config = dict(
    arch='unet',
    model='image denoising model',
    dataset='dead-leaves pictures: piles of overlapping shapes',
    train_examples=36250,
    image_size=48,
    crop_scale_min=1,
    horizontal_flip=True,
    translate=0.06,
    task='denoising',
    loss='l1',
    noise_std=0.4,
    norm='batchnorm',
    hidden_act='silu',
    channel_attention='se',
    pixel_unshuffle=2,
    widths=[96, 96, 192, 384],
    blocks_per_level=2,
    block='basic',
    attention=False,
    upsampling='nearest_conv',
    init='torch_default',
    residual_init='none',
    optimizer='soap',
    beta2=0.95,
    learning_rate=0.001,
    beta1=0.95,
    shampoo_beta=0.95,
    eps=1e-08,
    precondition_frequency=25,
    max_precond_dim=1024,
    merge_dims=False,
    one_sided=True,
    adamw_lr_other_params=0.00079,
    max_grad_norm=5.0,
    max_steps=9800,
    batch_size=256,
    epochs=69.2,
    lr_schedule='linear',
    final_lr_fraction=0,
    warmup_steps=1960,
    weight_decay=0.1,
    adamw_weight_decay_other_params=0,
)
Rows from block 3, named by matrix and row number. Rows with one number belong to one channel. Each number is 500 + 50 x the weight over the matrix's rms, rounded and kept within 0 to 999. All counts start at 0. Numbers have three digits each.
# convs0: first 3x3 conv (model.enc.1.1.convs.0.weight, 96x96x3x3), inputs 0-15, a 3x3 kernel for each
# convs1: second 3x3 conv (model.enc.1.1.convs.1.weight, 96x96x3x3, transposed), outputs 0-15, a 3x3 kernel for each
convs0.4:532500521526088415507581530514502481513387429465422540528446416437530600490535538510562464445484461462497496525445507509345395480518519495536488509739560505441437530457507448491468479600543493549529510462503504499434499447511493621556488488444564589451446570417449635527503511435505507453501500563526513492473274524492476542434563519480358523519509502541422538464340539458498406436428522466501358537525455551558433487462523447503438
convs0.5:537510545561445483504454461535436478508531542504480519489560502491496485513476545531537447526527348505500516500424488487412484522458567558442461495541519479479511539507540542509444469526554481489547494457461471485550487430515525512414487450540500515522511539372475402544498524489504438502466491469462549606511588464520513454551485537503532632539505510491407500505478518481464517466518460526497502521535544553466415526435524455488569
convs0.6:586565444403546587617442479505482426662475435502636468538490475505558486468513475438478473510466480517683448512425504555577539456626459637570401461408467583612470549476452631551526398434499509544489394493609447488526462436550578455483448493450543489526533522488501324507531483516478723435477462503548366487613632513443531534499473521500541566534516511550498446467581486452527518521545519535458413520542445463468559544466423432536498
convs0.7:521463524436509515502481540495475494472503494464421444565522501437498533443536469473559509466389519444442549499569429414431517494419537396424581354431594444457585407513556530524592510493475551494545481529492480494531499495479547416440492613439503480452490584418518497533485448508567442497507470440564428416484483599457458513508483469561588437505463529549462422483588411498440491512456424565359523436436460535455532497519439473539475
convs0.8:461543490548413445495556492533518479466343570563612463487507493491509540501529475456584432498712488505464495539575521516363431457495531483440500461503531514518473549573486484606531505420495525536515489419542530483504489527493480496524503558459519517457512473480477550488476473474475527539513519493497581499552162484500374579501547444499562523530528517507503534456491477498525454536449517537499488459467536482487496498574524477511516
convs0.9:493451498437584631565537517483493501495476542516483527514462494475446452489445512481457502514495531486481423467541537542383522468558499497470494449526580509520452489455515503506495481458469502541487523476502488483517520486570459380622557483551452536514478511496539344506429454481515535610473518489535457537479500486494548446517535508496489511477447467493508488534545539542486540520496542488628523468505514448498512460424503486585537
convs0.10:484475491497501407481617371502546448564390389437503606472511460489427539504547510530445478507909553547540381556546505514620297507537383527487424520542470528599427506429481560598574474501531526560500533424378549455492459520532457499485519548465488483488498447496468568540507513522404446494564510485459562545548425377506516476540442504434471604461573490521529477486422482483562519508525473572473340577438486519504558521414556518492506
convs0.11:465470470469382549551498494519498531495513493531465558498529480541509404518463562513508585592340582506481463554438439572349456552510486463531424609373513519523459554475424491682410470541486532454525509583458526470450484567562509408430465569486539501489440634464549426481533469405509420460515534491521466477251953420445373546470490522547453507463429608499475527483382493424537471478467450480516555483505488484525449492447529523566456
convs0.12:510483528471443426505449523483541499540510427461468523500517509483474506432501513520555467581511466485523529492465536491488457487529507513525487460431477444486506479496480476524472486479526469517462525648536557587429495525528489459489444436454496500485459513514439493470496514474452531476497494447509477484523458447477488505553524434462457441425523490518493511486446474424451450540443486520531433499534504510438509511498479484520483
convs0.13:520530493482487582536448466482504440454513358504407454509525467444402622505505512534484522519433547490469504485523486497490496529541518422507535526469508483479462475417523537455501500549484474505485529408573490563516473512553487429496462501487555488526456420490527526550538615472496605460524560477505564496552641513452480477522437530488526511513476544476528488462367524517472600504556463563585546481502553441557540518554479468511457
convs0.14:479562472502533474412478538426490533542545509446433447516544512496558466473447495468485479446500541491545548487524428444497562488500513503453466482438500485460534463512455519533516527471460460459495533537492500486535425449507474468530516554520483494530462489551464421524485486453561457456506496478576489467555551539537529427500465483519500402499504529494475538482412487445519548464490536558491574579535487472549515481389475534470528
convs0.15:442386567419500482475434584471478536489456541526596571541546458412259530436452450428530524585472557531495522532579472490467424455586476454509498456474470490490534500480491537604486497464518527526467523554503494473463529471504457488571506488483535496482421471543519430445498472534522515480490458513515452503398463478479552547496515464455549572519559566472480464427500522475517525519485539462503522495487568460492486482528505497494478
convs0.16:469573523543413549533435481554446514483543550526506481497427536530592541499441470517422480526653537488540487491425488520478502476584573472498506505529522524491503469514430534421537518491457537438438519547536532566455542492439562596471458469577487513500478468586520480520443502535543378439510511526500469521525414500513475486505509458470424471476537449478373471520587560481437521527595496509396589473596466561574469541301479480543480
convs0.17:474488496537591514489527495459432510477438461510462481517420491496330500463511531476396546508525517497517509498488467529547567505530507446397531536399541493444496548529522479461507574511528520517497492541513503547514478484482525364506494504473532493494466330472515414493496504472485518510551468483512481465443482510535552500485364481478403508509466479421446500490152514537430448525530559485342536558436500513500494504493534514507479
convs0.18:537566511531442480470501534483521494527620436502450550460478541460591459496465517431545498543501486511472488494415530530471438484493532581570498525563494472509483517465512497559465475515474517501503447574503532502465511499493503575545521506526473502488561570513477474496456362536534373485509498495533515469487353513483500468462560515595464545521533501521500485496627500488454485522536529467468484549489481505519508564442448534528504
convs0.19:496546496534536422479557511477508504551627489495507499491520513501479508516525531478516510543546492492460508530509460522464455490526514492464485529501465483433506513514493503507480537546488518521503535550544522520425453440505492493521475463475461519500494432489496488505552497489541416451486525497515500543527460520496512486484509543502449528498436529470479502532448514499422446434475471476477537452552479524492451518433522477490505
convs0.20:518434429566604486513426493504487451526561486507507490470464537475402370513520523552502508520442509531472466496514507533535475520483525506533409477438543486507498507469493497529456517525468510466511433599556512458514528549536464520489505536528496539541459555595515519498482510510507554631476494528501568489443467609493442457507567524499400422466500513498566527489605588490570506533552553497608676526497437527499498487459587504458545
convs0.21:494576441528563456474519451529440493403599597460528487374493574558585647468520550455539538490478427485490514481456539486560502512481515479524472416568478640499492464486525542461513518502517462485491536481460516520527458511414546529521455497468487418486537630530503606558449526429478556451500459483519487477507555468485502493491457510530529477519450513449463512441506482555525449416565479516474522448508433448451550513504497532510505
convs0.22:460549408441539520452467486492543459434448610502474458475449521538487486491471469491479492543535309474478543423450485464527491503467462492494562577460451492571493562657480425480504485501461514475420531445549503508463465492498531508530471464486475541494542404573514501517477538468433516463439481442461574445477551476480571492570427583538505479419464483377526374512542559562455478531429475504523454480445461473455488500541547512496522
convs0.23:558623488489530426512508489522509534442529534499512457545499516534471554511520543534498475523447540500502478543530494475503466502469494447425500425406527499515489521495493507492517534530531478561510507549511483513519524428509517360433490458484509479553519413466479472546502515489451420546475498517499562515506629486559465431516526518585495562550491469511463516446456411512497487485385429512437491501496554556495513455456514544511471
convs0.24:525558532457563562474490580427541440476484465508432476500517444416497494518486501495474459509443517454578524425555404477548497557517453459593508472447478445447518540538455518520500457454501576511442482512443450500507496536494495507521490476494465529492467523467479447442495457438463456527565491438471614509423420441440524498508476523411479516487625497452490471536508460524459532460437548445464483490481558486522432522573440521471466
convs1.4:460592537433392546407509481514439484459463451460461476531575495521558492485477518483509476453524540529480475602531564701631556591527589464433490500590557489462519522536483524498443480526538533557493530555552510545516483407472461646506431451501462489553502438532530525493501491511471428503486471469544533485512422492510481525507522442499508410484529490480353540464402513498521487500497480507623533455464470464456539508486432490422394
convs1.5:460433510447547502498465424468520440679559464594582455561514463574496510577601500498527545536611594495447503488495483437451511446579468542503499519568485504349511532417394633468418446511490505459498553518408415432459535509467506499550592498486556525521369612460504428497554500501425529497563507556457462476438464494549450576498479507520528528413489560440535505569641446460487507429502479563473460554406476562526540523507493465560588
convs1.6:497438522512472497489518454520493486511485512522483495522525502459472530481501541466470468453549458499493540518573462536534518537516505504483508463457495510450479510590568511589569538484553549534562566465453521514501543512517486526451477474478510468479475448442480495499547539543522386519515498457508499495513449543497557527492536484506448568519527537506540504507489479523549471541493550540602516553539501486457483507586511470393471
convs1.7:526451489534489484558559512491529535479472514520523493489487504528485498512558504450445474533520512496478477509591524588547526541533513516506538525519456491542469481472536476489540495496606442550504474568549470457480536586456565442490618523520526623497535458499511554472470478487547583500514422464472533421489491523546448519545552503462573579497512442533412449489604531523445484542511470405517474517504522436545466487535477511490474
convs1.8:462458480510560432548524452489372481421374450473358445516490498471726501501462499453507484430790587503722572465571544527570537574450471502493535505545512522481485529409487412642590535586571557492494470582417474540459483488465528623533536460478500529496456566500511506509496444409352418505509489464518455519486517601521616509502522500497605490512547541501480543534467461453461539534489493461374473530483504564497571482562427485492456
convs1.9:503544454418386507460501466523474512535461437475528468474479505473317492500473512509492493497537514436510507455464489442514449496530538494462490487494525501532477482410473544459491524537473475456455528436470492481452518503476679478514523505530278374521568416526527520495473504505261476534519538518514471513414527547469560478550504476575722529407444440623512483407650512527508494398482542412350477463528519532516462558619414432499513
convs1.10:515576516416522524482524493401419524419325438496459496500463489537578486518517500525423461447611486455526449490503499517433579418477479503489478520545535514520523467467486547743536509578582482402475536489446484472453505492481421457538483517530522584527538489528500497537399412487295597454495491503476557513297328492422426482509469501521600463484512471514453541462406526511490487507477542389276455459419470461518542425502420413472425
convs1.11:521445432493450516501518531476428524394564412427451467542511543516526510468498494470498455458556420459478467542513500494410483454489486489532485472501518560508481462440464556454445496475519545456496569535518441531502522475535436622535473567512533490522538527514498498502476486491389410427540508534555517542504463625475529595487486495460419449535506519470531516504574551505469465461436448499568471479434496524482533414570560517498481
convs1.12:503425527472490485475475474445416526473507437510482513478576444575504480453471498430495507581570537516588447552529485470546523455458489530494479524373524514510549458483520433545497561524516553504445611547433564585476480598570514426407491472463544544502428517545460487504474538533605546422450477505491509513495464490517520565496467480529452462539508524487523496516563647472515454543501437454473489509457466518445581501507560568532475
convs1.13:536538527421579505471513470532500422627593560489594556472472494445359475566528510571505510449389556564582487496468445533520498476519473512494488476578467529503544520507503561399394519313397567437512502443533509434479498523520486522530461442503508505555536360487471546532489554526534512586514427579501488554452334476472290535523505498558498465497503507463581544505530512471506564487549520564518450523569485618486530567637528574595493
convs1.14:539489443541446481543467477451496491499702432430505505522471508456496506513462476514560457485535501527324436542476480549530461548527511526461508428489487511478511523555514549505436477500470503447533549612445540403589544471515444505540504515507508471528510425506515527521517409520485500376489532503543529456536644419558490497491477491405486449490455504512481539497651457527526530440510410501644488483525479493546553606505542491486457
convs1.15:474540440498394488474443534531452511449483508471479529544492515511296536522502433503482514470530576430449541520510475491650544469537530492413453475617485489455523465632530547536433479515564534509487474542445472557517497532517535514519490461469448389566533534547434464493467495525524422440503609596496503512551497518468468533488460474521454472492452490489516517499526552521537506526555470455580525448529449533530532520487346488477537
convs1.16:491475482470430499516518529455371466431457517444310519485526515484430549497476551515577531579657575595574577522540577519536536547536599513508483507508496508455494520514556608611477506365515554558614466609493545458579432484482438492431502450425508553453524484520519523495511518549468447535491529473533538487488573566546389461471454497471365516530572514489557502470469463524549506476437545482469589513568486429523533506521632520502461
convs1.17:513467531547697509501548449451513425545546465465567482435470537515190482474441516530482502462385451535446508478474532506561500448506499497527489505549479441562497464429460515573476567433462465441513479504529465434497458573510476555483515506475531657489479521482535553495545522435443658566510514480530520520501414523523473518554524543507277464558317430541502427610493474518407513445601449506480485463468441544494479592494498507518457
convs1.18:508501488545532485528525496545548479566354393482388471511520498486281528513622537551494549483407538485436577565549500520661576527636547511563550483438518472396447422471449525589384599510457496548532514485540571533496488537492500446410527478461484572454482405500529528560509508433518452515480556558535494553505470476495490421519447443534426524509480506519538468481409530518535487535531500497543563498537495497485456496510532500429529
convs1.19:400585508584653512513622532570537544491523466522433489380543451565463504546475513422440543623557424465548481558557513541578536500473526549459489481578500457471511460617522497613456532508508513517476575634470514505525483508519506652562466483498457516446536488519475502477492570517531422498508488507487465529500481506491421582479562469479498559599579502564582557462571495481587523457476499489602514520565469544471582523485537451469483
convs1.20:558495463564433439563570465473483492417496512508561505567452484668639489425620512516538491557648490487546479526381514567406532520494514479445492278459575609330492397516522445428481514484447499435459467384499387522434523522477421400505553489513593448499555590517460502533518497542414490568528493508533513440439579510522515504496499485441436434505390474535496556520567534474459459483455527372515490451423506466483561477510523463592511
convs1.21:514526473542452484457416519490398537460490553436482503467529513434472556456517489508507539505588453462496532519509543544595497508497467496535510514477525494517503526561524494462517524443515513473461526487459522506499498526482516475507474522512456436470429444527583366525553502519547415466537447539500532451573437592511512499529484476575475485592550452526518563535510499473526502443524448520485508494463478464438460452555591487536431
convs1.22:526530513483450439441473461449448477396457521464461479530535507508512509551553490469455505504412553511491477494474501595469495547399518482511547482445545487502478462511527497558463455559471549523532504539551478505472497531455606501489519487508555499517499453533533530529526516516541509475363473446513514487435482548503528554500518494497511483452535504523478510455573468540542497491504503498462439529532505522525484483505469553418505
convs1.23:469506488482528491454399478494493517426389524494382509496528500514485464508653512514514516580551460455597493490458536506454487514517491516545468507248384541261544516489386504491498470500448515420517480403414529472548512499515396318559378412501578426471486485457545501478543574440476499541594517445446462481527399542503497467542484465521460516552582519477592530502693523583649513469466449547510483539602471553520494549557511441517538
convs1.24:513548469495625479489485539467495526490492500549472492494447464491480558540495479513475471496432431574508516475530477483510485505525471520534509517523546557387522483538502538421506467420478450426426434600436514526545487562477550647518426445479500556505460504469510436489490482506575563444535488440480489527499517384497497507488469516542397527531478427424546448564499488531497514453455521513463421502535460478558544475487448537479507